config.toml
image_size = 64
crop_scale_min = 1
cautious_weight_decay = true
warmup_steps = 140
Rows from block 4 of a small image embedding model, named by matrix and row number. Rows with one number belong to one channel. Each number is 500 + 25 x the weight over its row's rms, rounded and kept within 0 to 999. All counts start at 0. Numbers have three digits each.
Before each channel's rows are labels from the 100 images, of 14976, where the channel reaches its highest value: "responds to" is what is common among them. Only what is clearly more common there than usual is listed. The data: drawn small creatures on textured ground.
# convs0: first 3x3 conv, stride 2 (model.blocks.4.convs.0.weight, 128x64x3x3, each kernel summed), inputs 0-63
# convs1: second 3x3 conv (model.blocks.4.convs.1.weight, 128x128x3x3, transposed, each kernel summed), outputs 0-127

responds to: green; spider
convs0.60:492497552457538518474514443477519535502465490486544477467506467477477481503494525543450471489548489462514488517485510526489505480500457473504476510506495519521482539484492478509512502488524500
convs1.60:509504505502494495512502484505506473499506515503501491521488487507502510524533513455517524491519544442553544496485512507481504498490515497512513471435484585478492511489532456522473459493497492468490473527458481491460480481493493496521491496519538480503515492535504505474479502488501486472520502437544485493491449468548538521542490524471522548527524553458479501483490499514496488496500

responds to: yellow; small; spider
convs0.59:506484524501546483513517468499490486460464527474470503526488574504449493509470499507489503479489493513554535535525494521492534491526472494487468520485487502509487551513484522492525536493511542
convs1.59:499529500496496496512495504500506482500492503498504502503502506497514483554526504414506565543509523452501563522500533513486522522487483506502505457495495443509518471502460512482529507483499523523514481489494492510575510452488507506498491540506513478520500493522512501509490496500479486489525503422532505476498528515541535552473512510413496540518492512488483498507496499503503495509509

responds to: green; snake
convs0.102:472467516484482478472494474505522509569499477492481514496498483487447481528494518494534472547463517498539471498491483484478500484483475500475517523506506515498490455424530473504470477514486480
convs1.102:491508504493493486517501506495495487495495498512509484498504517514503508505542496449476490510494497502486495512491506508585502489487498497501492522519529580560496499441508506508479501445483445471383439472502491508460521525530478540510504452502503502503480486484504508509499509490510498487475527538504547498522515509470479465510499474500474461493478482484476514498492512513504497496501

responds to: green; spider
convs0.36:474460537514503492489497509559516486481484519467472482467508490512515493485490488503509486526488472465514480478463485511527474489547471426466520486531518571488493511485505471509509476512503517
convs1.36:496482500504477481506486512506514437514501499507515519499492483467522501480498505503508497526524448511503582492556478519515496518482500522523498521462510481484510435505503540541513502500550546474494491504485509517510529471470485514509473505495512458487491499500457534477478483537483527562515532494521521495481523489540474511470484512505566511543501462505519501526442516475511514496477

responds to: green; small; spider
convs0.92:481490530478533468510504542514499541493493481466524509502479527505499522440472530523463493476504490502511483481486484514503477460546481528492567539486467518499474472510477484484520468458493512
convs1.92:499500493493498489500494504497492477507501506504502513500487495508503489545595490459454541562594496505521553516516486520550520519446498502498508521475510450473476471456516494536499479491486545493431502509486492477468498495503508511506499488506500514463518508516495511510500504497492501494520501473510509455489492513507508485523470489465574529507463517465522504509500500504497497507500

responds to: spider; small; green
convs0.87:505498487496515489487496495494519579479483531487551482491467524504518469488461496516467478494496510511592511497479517508528518487512497520511502542500511536508536524518504507548505482525521519
convs1.87:504500491511499496498493505497494509490493498501497497501502508497501510530567513433459487554546505442535480466514531506493511493532510512509510483498546511554501512496501427524493447535586455510475563461496472499513512497518503502518523494508503493492497512490512471501495492486502500482487494459528474477524505495523494502503506493477505556522452564495523529502500493483500496494508

responds to: green; spider; small
convs0.19:433488553513559502500481547493513525496473507533529488506473519497500515486501504490517455469504492497553492506555503449477525494500458543503495486519526503513502498526489475499501498491519530
convs1.19:515505513507491507482498503487505497504503492501502509512505509510510480574537521445521594579539498489521515491513550528501497504489496507500496528463505513475463469502476485522480484510540420546529512498449505492526508452492512510516519513496497484505507500507493489500498503511491508480498532437534532493472505482513514481505492506480489547516457568489517501491496498498494513491494

responds to: spider; small; purple; colour: orange
convs0.115:488523508511505501494532500487492543527485501487481576495505534505493500505475459534484513481497494505518472511495497559518536478501474575453473499510483491531489524499493512517490475557484512
convs1.115:488507503492501502479509498498492510496505503498505498501500497496508490515532515419498489507514489471492595466510499495507497500492502505499512435534478515484512506488448538532491504528545477497393489502530503515524519508514492507493495462495490513516504488490494502502506503503503498498506505489517483508551503544493527525543568534481528485509413472533527496489497493507492499517506

responds to: yellow; small; spider
convs0.39:481498554530525501477469484486482512504511469498448498486484501501505519484474498513477503507500576528506451508506532491507573503515523532496459455498510496490480465501512538499536489488495519
convs1.39:498487494503504500497499503504508498506480498503503485500504492502490510509533522389521507504500535479488513517511498477516498503498495503496501468527497538506487498474465452500478427520503519450489526475455574554522510539496507521487511536493495496502497482500491506498497511510492497507478479568541467491540465505496543513424527524465473464493485455490484489507491492509495506498476

responds to: yellow; small; spider
convs0.121:496491482500525499496494487521496520499488532524482465514519507470493492468499524473472491483492538520578504524470573524478519529495515525500528542504496502526503565474481491478495520509546496
convs1.121:494512497506493493483488503509496509496501502494501503501499492499506500527518462493470552524548500475476453484485496489492504506494507508506508481489524472545435455512501503505509517508505486495495514479520510458491510494531513497528493516502498469493491487501494478513499499498501502490515563500505564491468500499562465504486516472410538565494401577500531504488501510505485508493506

responds to: grey
convs0.68:490524545489491524515486536488514510529543516521491466519474490474489495526486467534493496470513499494464492458493528456481496503513473485498494493453532467477528487563509474540492541457488509
convs1.68:503481503497504505496499497502489481496499502499507500504489502499513495501498481545531529498481421501501494463560518635505494496504514497502515476498521527539526507509488514505491488511465554510526529509510537554554488511511495476513498515504506529509529491506516515500491522501491499517503474467549447498443503518491491519471486539539511550515529528485484520507497503487504519502500

responds to: yellow; small; spider
convs0.7:490483507494512464497502477470506520483472478520460491506507525493454513481531510511545485506519526535583524458490516498497531548487479510537526475476498492497460514502494498523543474476484531
convs1.7:500507514510511500501505500501498486507497499497502498515497498509494505535501477452439563534515489500516474486503493514544494502483485494493497504527507578463505521473522442486483450503541487427536564459517501508509474522477477493495486522510501466488516495505503509506496500509532511505495462560518491474551525492532481497427500504438517482512540470464493491510497504501499509493496

responds to: white
convs0.83:474493520499519492510533492518462490467492461492519610468467484471477516499504476477516484470502507475509523506487485487501483501475494525506494509466491495489536499512515504502527467529561523
convs1.83:481513502498521501493498498493494530493480491495484494499492498492494512526537542513485500554564504489488490562533523547475510490515521508514495486487499526447536508504489551504490500502500501489524497500497517495431479527508501501500505500524489488499468493512522495504512500488498487502468567402497497518433496477531522510599498515473501514469485542525487500495505488500485517516505

responds to: white
convs0.120:532505535486480483437508517477482443481517478492475514537471458460520468488517519532493498479427486491473525493508540511506521494524465478497506502508467491476502474519516499475475515503470491
convs1.120:480506506505489499500480496474508513495508497500504491519486475492504506525488521529529566527490470486487476490519488601473508496512495505516498464493516538469501536470517535554509512497463514479484503490483536481520494576502492513501517477501487498501497507490505508488507495507494488494531575554554541488498514510483425524540483497549457501459500533493485512494506508493504481506509

responds to: spider; pink; small
convs0.32:508500483484523520518515505504507572514502545479508563511506513481492488511543480518469522458500494504575506501473510536519494539489492553519499516501509478531517507505483519546494494501524476
convs1.32:492499498502494501498491496506501502503499501497504504491504501490502495472494451491490464492478460464469498494506534511481495506498494497501502459484459473466510479506440467513507523542545503503493451522518467571577502502499488500480490477500524495504507482499493500507503500506491516513497479404538432514450503520558506530458556535445482529507505506515525494489497502498522494501495

responds to: small; green; spider
convs0.105:502483448498477470493500556536489556514477527506518507513453490477510494474499535488488515480467470501560462502486507511537473505481516523504489555491510514506469475534514492529462506509524504
convs1.105:504513491497480492496501497497502486501502510500492502490487480491494493492555483564432486537531502486471459539515467516528491509505500489489506485481503486493511483510544558510521568511579502505438471473472448507476507520517495509517510471518492487491490483533504518514498497512487504529495483503522475463520501497493514510465487481465529543530403532499513529518502496505497507516480

responds to: grey
convs0.93:526487502499480481518516505538469498500506509480492443503504491483502485508518465518490492469522513531563485543482483543472481547493522448501466478479499517496527430469491521528482498481507489
convs1.93:503501502501493504498500502504505497503505500502502501505512506496503494550507450511506517517501475514498506461507544509548495487502498476493496469494539459523517524560582481471487501487505507445585445493480547526488495514485498502475496533522508491501505486517506505499491495516504507512484536442550507504435545480541509477479504475456491562498482551502533511504499500500501499490492

responds to: spider; small; pink
convs0.78:498494477508500515508488472495514491518476487536509561528540510501512529483483479504495512482481511479540513496551475544495565507522486542530469429511534514501509511496499501521513496548491519
convs1.78:502502495497493495510499502505490499503502496502505503484505500501491488468506525471506536491465465495495529452587488528491499504483499508508515494510436553448583533472412514519554483525556501540510489480506509499479493488495496492494481513493491474496503515496491501501491498511496504509485468513520448494503458532532492547492581508471515506531488482533507497493500501493499499508499

responds to: yellow; small; spider
convs0.69:499522479484568492540483477520502468502499520508445476518511524481505481481496451486485479496506501505518528538541527508539499498477453448528482493488497505519531501491499481457526485458521528
convs1.69:495520491506510514491499498487499497497500494499490508504493493488502508495516492519542569546573504514493514525517591494490495504494481489500492508524510424488484504535497499480454494458482546534518427494468451569564497513467480506455505541510503487501493463499490511495501489494499495519503507451519521514463455518495508517526511516475489526493504497518478499505505491491494502485486

responds to: spider; small; orange; colour: red
convs0.64:485504500521484517487462481497463547535500480476485518526460468534456517496485469503499494521524501522492501482507552510516535523542504540516502473542516482506516507532481533451542516541509511
convs1.64:499510497502497492511485507495494487496511508497509508499505501504503492526511510414495516512544498504483527507507475516512511494481496509513507456490541489511482466483467429506422407556580487454471479498512482524478497499498499497502490569507536505520507500520493516499490511512502489478516501460551490498483437486517476527498497517513462466494506491501476469508492499497498497493508

responds to: yellow
convs0.101:497522487502459499522539481486502476507456495480483464520506509514471484467483472480508448545463521558474479481505513507485495475498511474528498529468503463488499503503527562487511499441498489
convs1.101:508522501503486509518492501488481512481486503500505496483477487482506496555529486502474486522507485511486501489519497489516528529499513542531547474464530549633537516412516521514484505490486508485459493477530544522560503527531491529534517487493497513487494495511493503507487495478500493493516548528483525488519491517511493525508482502468439503475518498489489475497509493493501490492498

responds to: small; red; white
convs0.25:489536471513510454485524522495519479457500503490456529490477488502491473464501501523454523495521486560487456544483526527502508484472534523479479505459498507483488510499498464458452490499520477
convs1.25:515507493507503501482494507477502524498517511501495497489504502509497497494490512501530551548503500481497491507497443463536515476544490533496489467483478503486490423444516577513496506490490485545473490472499520549542534537509534521494521483486488503483495535494506512490507489503499491494499506493487518474543471526449490540556564484571507533477450515485502474501501494508499493497503

responds to: spider; orange; red
convs0.118:471501525467490502502511526513487502502468504454450519467541487525493475495496471528460494486512462501521542505473519482495545496452513543495461489501502522536465538457501475509527505502516468
convs1.118:504494497503507485489489501516488506496504497494505499491503506494505497483511508512490521453488490510532531539557445507502506495543507495491491437493522491472572502532419461518504498463551415520550503514488526527520484482514512481522485528514489487509501503494505494514500484504503499500505477460520470503512488531529524524507509542512524537522433527531548552502499499503506506513499

responds to: yellow; snake; grey
convs0.51:483499461496439477497482510516523531533508479472452498465554517462498492506441488486478484513503517482470526504509480506513505455500511536487511532488509509472521477481506502486468470507520561
convs1.51:495493487514489499499500498510490503493500499486492485508507486444503507499564493476466505506520516485480503533482495495483500510457501489485487504502566569525508536516486541488532509511494568486448448510452482504514498464504525505492487513495493509479510517504521496503495514496533528505458528497491547477504481512498528494541502510467571496533399497510538520466502498501502474496520

responds to: green
convs0.62:510482531548518509504454494542510451471503446499493463503506491524510512464471509476514498502457488486510509467450530472521475494458491520473477486486473508491449492506484504510475500448496484
convs1.62:499524495510481501491515510487500443482496515497502516506495525489518484497528516451474502479495519488501547508503496495524447460448478470481455540537500499531489478497503447519520520470459523467470480496470477444408467494457495489512494514479502501476489488484491493482486484501479504476505457494495536468481555469505544498457516519540493515499518535483528532491483497502502493484525

responds to: white; black
convs0.85:515502515528482489451591418492515516503485489493510507457473492519540467510507492484502526474472480488500498495521514519503497488490462449477519490472533508509503509490480492474480491489512521
convs1.85:513491513514509502486509518455517505494494500494490496493463467478514511527520550513525461528510472511474454451498446582497534483531484519499505491491505499537535522550560532504520498504524511563476484492507504519468486495489518510498523478476495507531475504512518494510499532466523495502481507455494454503467495503488467510586505519510502470486474468495529510480509500514481503495549

responds to: white; scaly
convs0.4:472504491472460513491477510512471471469546472477519479520493478514481503507541501564495499487464521486458498520463491469482553495492496508479471484474494495494504477542517486504475519455558501
convs1.4:497496504487501506512500519499509482495491499494497509506499492511509494527473519453543573467537455492485560490494571531551500504502500495499495414468492528476501512563524486508487524486467540490511484506476509557525502479512502488528497510510515533506486501485510487500502494534492511521523493462555514475474516451480521529463504525529505515463502559476525485504495502506517491493501